Weights of a small contrastive image-text model.
Model: 8.73M parameters, 64-pixel images, encoder norm layernorm, encoder activation gelu, encoder moe expert_choice, encoder layers 12, encoder width 128, text encoder width 192, text encoder layers 7, text encoder activation reglu.
Training: normuon at rate 0.0022, 1600 steps, batches of 128.
Rows from expert 23 of block 3 of the image encoder, named by matrix and row number. Rows with one number belong to one neuron. Each number is 128 + 32 x the weight over its row's rms, rounded and kept within 0 to 255. All counts start at 0. Numbers have three digits each. After the name is the row's rms in percent of the matrix's.
# up: expert up (encoder.blocks.3.mlp.up, 32x64x128), inputs 0-42
# down: expert down (encoder.blocks.3.mlp.down, 32x128x64, transposed), outputs 0-42
up.0 105:131151106127076105160116107149081110117143117150082133122139074161166118169166148120161165095088161124153118078109106128139189148
down.0 100:099117091173080098112127096166138139123144090094103180127096154118159165138120163130092132189143115165127080111135196147132104162
up.1 107:067106139157161122086119145113125181171150107130148118180107153131126151134085163130158131120121171167145062108114108137136105132
down.1 103:113107122167099127122133139064165145121140078112092169184214156142136185128174127154114142150135152141153137121086140143139165061
up.2 091:123145156141199116118146075129084121127104093160210163102137098064134126128194126099184125179139114130146088146149086103175100097
down.2 098:078157150106123163123125079110151122137163109104135116093083155172152101108139070100099112112072118135137130192145095122106085086
up.3 105:142102116114120144195168137140153098015109134122085141125099081150142122112117129068151109086108134115121141131165186104126113120
down.3 097:084118118072133148131125103141161120173070056164113090130084146102138110143116184128129163083129185151126096138176195123123087140
up.4 102:137122102213118179108135149128124178120140127136082120095197158238110124145156104084147078099128133150136131121110148108136147120
down.4 102:109121075130084138140129205065123145167111055098107120082089127108167168104177145098157164135163139068112115136067146135091115197
up.5 093:095092068081170134096136124095134109146112100114160077166155095098121082120098141170132110127116130128132114123165117164186142123
down.5 093:156171114175125157123172159091170180110057194140131123138141110149092166134089119044166154100182095183103133124191095111135168127
up.6 104:122100139072124151090155185121107151152165118119085088193159094143085125168122102123099174161079081145134125125110144120141166112
down.6 107:144161113192112107159115146115145126125151121140127145108115154096133134107149178142129105107161137128081153113112144179129187089
up.7 096:117126163125138138138100171039151109133111118146155146110146150106122111127160124172211116123096125112142090123064097187148116145
down.7 104:099102104154143091102139111162137203186127091107158128122182132149089173123095096145090130119094118129142124158112113102144146127
up.8 100:166162157119099172163108099165124072087072147202154191185115125104102138146131077107132131155093157133065182146132118151130142097
down.8 097:115062119111168103106179090196153067133160100146138150180103168094109145112129168103069164113166124176077156145162141101174080146
up.9 113:136130165103102110147159018187164094119102126136158119131144106130138229140113179146116102097133145096098126126155184110139105154
down.9 112:156179120124099128080176110167161134124100135129155108179150093115115061151114094120090142194088154181146113077132173092176120148
up.10 102:146102108137188130118128076170134141115123112092114185197168102130102099101150113150098120093154128133138161099136118143096085130
down.10 105:161145111111089114099135088159089174067146148102117113143149110130144104124158084143136124115119142141152162139152140130198107147
up.11 092:145109130162069143139134142139158108094148056099166151151120073118122157149136147120133142139115142128102119168099087122100105123
down.11 108:099071118201159177081081113116128169143122122131071109107137092167163189166139114193126148083131090124120134129151131182102103119
up.12 099:130109090110095212148119189172162142125141051148189142120159120076092112164180134128113103148129132118158144132143148128088168114
down.12 106:159164090133148131099143080192109186136114104120141136185121107180186144116086083109136165135143138155101139125124108148064160155
up.13 115:107159041134162116173178155121124079151177168124111128148162135188154130131184159164156156128165126090145096149082161154136122158
down.13 111:107156116147117121166157176113125138111117143104147164082086155175183104131111114153172079116133161114121098113097089184131088083
up.14 108:145131161046158129178156153080160162112170078136087123118112103180105176131174156135106099060145143116134119118140156108117096136
down.14 111:088150145157142184152123198201139139108105121151130115141116115098151175145165099163143206165143148131107126116077126138100133098
up.15 107:136136112186138173123126173078146130098132078149139201164140097141142160142114175160135119081112120151098112145147165120077070060
down.15 100:108113089124082137119110154084131158126147183189128071124203094090129091159159115078090159127140137107135126125149132094111169085
up.16 109:061115102189101157093158082210105136121138156121135143164061121101156070139123147186148118107088098126125111114118118135154122135
down.16 094:214135134122176154110175117120105094092121177089157154075143163073112124164115124077128118169103097171133124119143182089128110153
up.17 093:085131151164013149155131113115121147133155172183142125165137177143152096141076086132174161102178115103102158144122146167125111067
down.17 098:154072146153100172178123136121082086101114092132062147127136186120111106142069134087170114136087125162162097126126108251108129079
up.18 098:140120100056149092140141125091079165076132134147147147102176090115092120095125155106132135182124151087110145138157157145077139112
down.18 098:090088114163130159100072122151153115135131126082142122148121134128069133123125073061134201125168106135145117164101119128121090097
up.19 110:175141145200197172112117111169107154119082105059136153152129175121160139169107078115151146147093143164117110160139098110079168169
down.19 105:101162111114094181177086119118116083137192129097105076082112123160138124131113140155133094105127057118111109196153155162163187123
up.20 111:134050130165076148160122111090111066139139140167122127085010137151138092100148120139137157138112139118138147101070083129100113154
down.20 114:102115134078151178157107125135103082112118113170111168113068140056127115189186105157139114142122102084193103085102085207192062137
up.21 110:106151038132095185118114090124079072108148105145091092142083123176104104128137143049114075105131144128125137116140100135153111163
down.21 100:111136117122093130158166113135183081136106110122167123128130135110151128138143073100094111117155101081084117121048135113131042189
up.22 105:082127147116163141117118103127147102112070105116130150164110157117073069135129138131161158161165109138123141074160146152077107087
down.22 100:142159103064117109115208147161107146154127150090110143110114121094188121085096129137099040150098144129086127160120119173108151152
up.23 092:139126147115068180118121096135113159099107149104152142083111122177123098131141128165134172147059131162117180139152152111127117097
down.23 102:138148144088079152136115091180176069137145036100161114125140183133160133165121160121121126156138074133094107140119151101124176165
up.24 099:132143149090114111117183163099127153136094141107152113121134107153116132146131132109062099089171124075115164152131180105128103115
down.24 087:149177129172130103153166165157106139140107094103094129133098144118110161089170134101122129171175059129132171136173174123104135105
up.25 102:161197167094114175120082066115123167106116153093098152161119113183138071141140133170150101117155168138094092143144083140118170157
down.25 112:099090160223144132150120120100135138103132105203110100150133135102171177150091133150128060149151080188079140170134147172141104135
up.26 109:134140164106132171183096151086125091127132124078100126136120185168112157159081129140050113072143140114181115137168156130150166079
down.26 115:108081124112086176171130159180143158103101179114148117142160070114129087157137138125111136158155154094106108149066112121154172107
up.27 100:208102133127130145133135171105122122116101153188158057134155208175149221075111134167121163081176124112059116113121147158070082148
down.27 102:129084067160110072129114141115128166212113094108175105110137129199157111117130074151110129107129121177147132048147097117171120144
up.28 100:137072115108140109131088078132150088049139022111144086119153101102082135170154140177085157156155125147096136145058149108085138160
down.28 098:135117118194157124226141087169111168166116131185153150144101135112159169141141115101107091170116131048124113127110138117143175145
up.29 096:122088099098115179108099149124103140151151127104077137103143096130145193074144084138186180120139113108149060168137054125082139092
down.29 099:109157151163071142123094172089147179147145219097140071131128094095110107136101143073115103044103153184215099109115121186182144131
up.30 113:086155087158060047146106107127138091154159114060127163164139120098147126152178100137133097088159100184172137158120108101164111157
down.30 101:138154137121182104104105148074128129134081103096107141133158151179122109159126103098138083179120102131129136126134152065156125148
up.31 108:113070102092105137151116152113167155151097151078182123122132162101100162173107089114189159140069143104074079125082132088169094121
down.31 095:132172121117101106145126200066090124175088160122159102135133152128115137111150179197079134128178062189111105147115140095118152171
up.32 089:141124183147156088075122158107134130081129113075128158149117096145121137079117093160138125099183087176116109148109046101132097102
down.32 094:135095114069114077145119155159050113125132076099134103055099156114170137171129147115135114123158156113107125166142055118122138153
up.33 096:168124121143143070127132089165102197122136091074082102148082163164081118106073110132101137077149132139131094136128138176097125148
down.33 100:130092121187091107111188164079108117101105098127174107151127124084118148165154089105130138113068148146132134116122178109118104123
up.34 095:113132114147124096114087125121103084105142114148131139119090162136094104114152153140114181099199069085138133174139086099106130153
down.34 098:168113060033149124110135124174177080088113179198111109125156106144096196096147117116153097134112142138143081111122098147139118112
up.35 101:138126109100117130108093164072099084124112108097106127118089104081136145118158142119191148109109108156119121135130134163121084102
down.35 096:131111130053108050085116122125141073207121163116165141135076150139143112163191095128053126128109129125073079186146137118116119140
up.36 091:071152093151195143100114095159184097131150093163105150196118133138101143147158179098149112112052162137133154166156145140163146123
down.36 097:085144084157152091151174121183135126116120194108188102122144144141119133127131127117118163177150144161081065145166145099152072112
up.37 091:117117091117144140101146059132092147150171058113158073138101148158129142088148146096122093076185082126106147133136096118142187129
down.37 092:164155159074130151151170119121100110160103098069107135117095157170135093084188074151148114115170115126117096172114094141153098068
up.38 096:083134132087115155124106056197142153120108097109130122156132085179124136159063158127133100127185169139120064149098113110113074083
down.38 096:164125094187061126127136096118105107091127104150132088108085198144167101105122056128137111142138181181127148086123114105151122112
up.39 112:074155135139081151111154129092086139127139118132094104114152106124126170176122143146128207141075084128194149193105109096142116125
down.39 104:169213107167135108114073138096166131122151165147208136116121116116116142113136118119138089138089109166065140184132141166106118123
up.40 092:109145125220105107136099135166101192153146119159103150083149143112128061110171095177110061166149148108118071101136124125102132137
down.40 095:118107123106106119110130174158115130100099155109113176059109106095112130134166182108187170106158070114072190124087154126140081112
up.41 111:153184138126159103136179132104080087155102050153128163149183112169101166096151167142220157092150088100108149116139158118097134078
down.41 105:133172107094115125087143150125119143078118126135172125131101092114179093124100065101109195171150142182098132114152125107145061126
up.42 098:156155093194122092126167117125116126082193111151063133149145073122092144062113118053131153170082146144109091094164109084140200134
down.42 096:071189057073102149179140134145142155117192142130120097103122103146098150088140191125135202115133120103126077161196141095114085075
up.43 096:108090203140151155132094111144137114139146215124144169170102129147137162147126110110106145146107092168128149117107123159155143126
down.43 099:113150182098159086117095118129195066098097154126102090169152130100092159132118156140120130143141127179148115146113166145130200117
up.44 091:173106125134144140103147169126104100058146126115102099047139191107136226116131103121123123143132210082084121120149090120115138148
down.44 089:165135141120103041108103110099121134181092137084101141132095152139069115141120075118103114125044128141114142127137122090102066107
up.45 089:117116117103165141176142159202140115153035152174171076144110121148156150082105128115169184125057075152136093136174159138112133169
down.45 105:087135132109135053123164147042150115148160098076173117130097101158125108124134122093096098157088142153186106115142091149194105123
up.46 092:103048171049094135101150082145203064161092215119138123081115169056134105154142138088150143156166140154116139191147126137147164110
down.46 094:084119215131185079149116120094121156107139117136127168134115106171148085131037179089104170149111107194098121157092089156147168088
up.47 078:173126178099127173124103100072157108199094081153195134107119157069145102167182147129152044092146141160110180090102119091159121108
down.47 087:139132134176155123146090128108071151103102156161113147123088115135123137114124108131096194179076121131064144162148100153129099124
up.48 101:087166143130108167152110181125043115109105111111127134112140105122053143128121099119109101197099132131041141110166137156119122130
down.48 098:137088134076153154114137089115095121111132138092186188130172155081087153090133153140122133140120160131152154157183132134068151126
up.49 106:094140196126106161151128109149104105154094056147188061073135135135119124106091107163129138133157144148121169168069185122174107145
down.49 089:102096105185108143168169160147106111082120151090192160063120093093122151111111091091122133202114121157093132101135145102155099082
up.50 093:123127089146057143148120217171123147124112137134134139162136152174117124128115134116128188112111122140083084085098085111106101088
down.50 090:116142114120088129150097135037136134175114142141125142207169134115120175127168094103090122126106123184157151126148152106182111169
up.51 103:099146078075166161089094139124151111147093076083114133124117129140121125112135153183134097088117139163068123136139118185106151074
down.51 096:127118128080102070097078099099143094137118087168141095090141175191177140100055128112073108159121123125157157137106113163173124091
up.52 084:140140136106111142130135116092158087142095080083159115100080163130099167086114119090152113163180224157120109172137164139136095126
down.52 086:131082159160115153178189104168124103132136124118144160196145133159110062129122138171114117172076108138082164186108154108116121083
up.53 086:129157169124144068140069160122147164127126119172116119129134169045189062128124138114130151147139116146120109154127125119167154171
down.53 107:166159121161117207150126146160138125169094099133119109112128141171149094133124117113071190123100133118111125102159075177071136152
up.54 089:134149093065099173138064109126106150073096087146104176112156110095125112086143097064125133100113135092161130137090102123151127160
down.54 097:098133130149100103099123145136123151117095128162087085133077147080101159102137205108092184143178083198156124116099112119157086165
up.55 118:077231144101046130179151130158125146126112128137148090152128189136172084147099112151133113130147098112126131137064124107145154099
down.55 114:098149106103068166118155147139104132087156128082128191114124143060158093112078163102135108159134133146134108145125181127165104160
up.56 086:151118164132034125152150152097116095138142110118108169083118138121151175134108168092123097149177120089114075138151127126132103056
down.56 095:101130109124158096160146145080204092115138171150123155185113117126145109118093114131109133163105141134097156135142118188100150080
up.57 112:066154130184100124152147101098113116155158100161111136092083093125125108088118151173169145142110139069125142134147091153172133106
down.57 111:149180104090117144075147168090108154111112170088139163139126182099073106139104175144120067130188135188132129076091207130137058137
up.58 101:096115099104142248074138184158095097118132047146149125166155069121183152102169188118111076118053132137105147121117141148153159128
down.58 092:156159093145149162151076098128128227093207076104119141114088073150161118098123073138114144116128063090132131167141105156121135153
up.59 096:140136072173091139178135131110093124061156180091144103116060135059110158104150146113050124125113138122086115120104113114131155163
down.59 111:103106134155158147172094177129195138144120133072110140170085221125117161153139087177135145132166141144165118123120179159127091105
up.60 104:132039106131065190150134166123167095138158063116082141167160149114160081113152133117102153136150122137124124170090121049098107114
down.60 099:155139082150165119182131089131036099128214172186096161113186112083152140134176141160095123106095102149072122092080143170138129167
up.61 100:122127105082164132121080166159152083144077135086142089104107151144131125153168138183152118189116107098184151135101122156096161088
down.61 103:120146114149147149090144103124170143123123158085214141074153111147095174092080077112132101176164159125124220093089126134130123128
up.62 095:096139187102095080109088128169180124118142104111087099093095195120143089164132126166150162110176135188094148125219095130139102150
down.62 090:134128126106108172113163085080055130143110124169110122150115161109089104145109127130205162118100149147113156138120119087111202128
up.63 090:145137180142148188199111177102158179172061118099095152099117151193155123155114102164101145107145112192100142142184091117147100099
down.63 087:118132162100151188117129160096051211102138137101156119090145194054095110190172129160152152138122117136102098094133123152113140160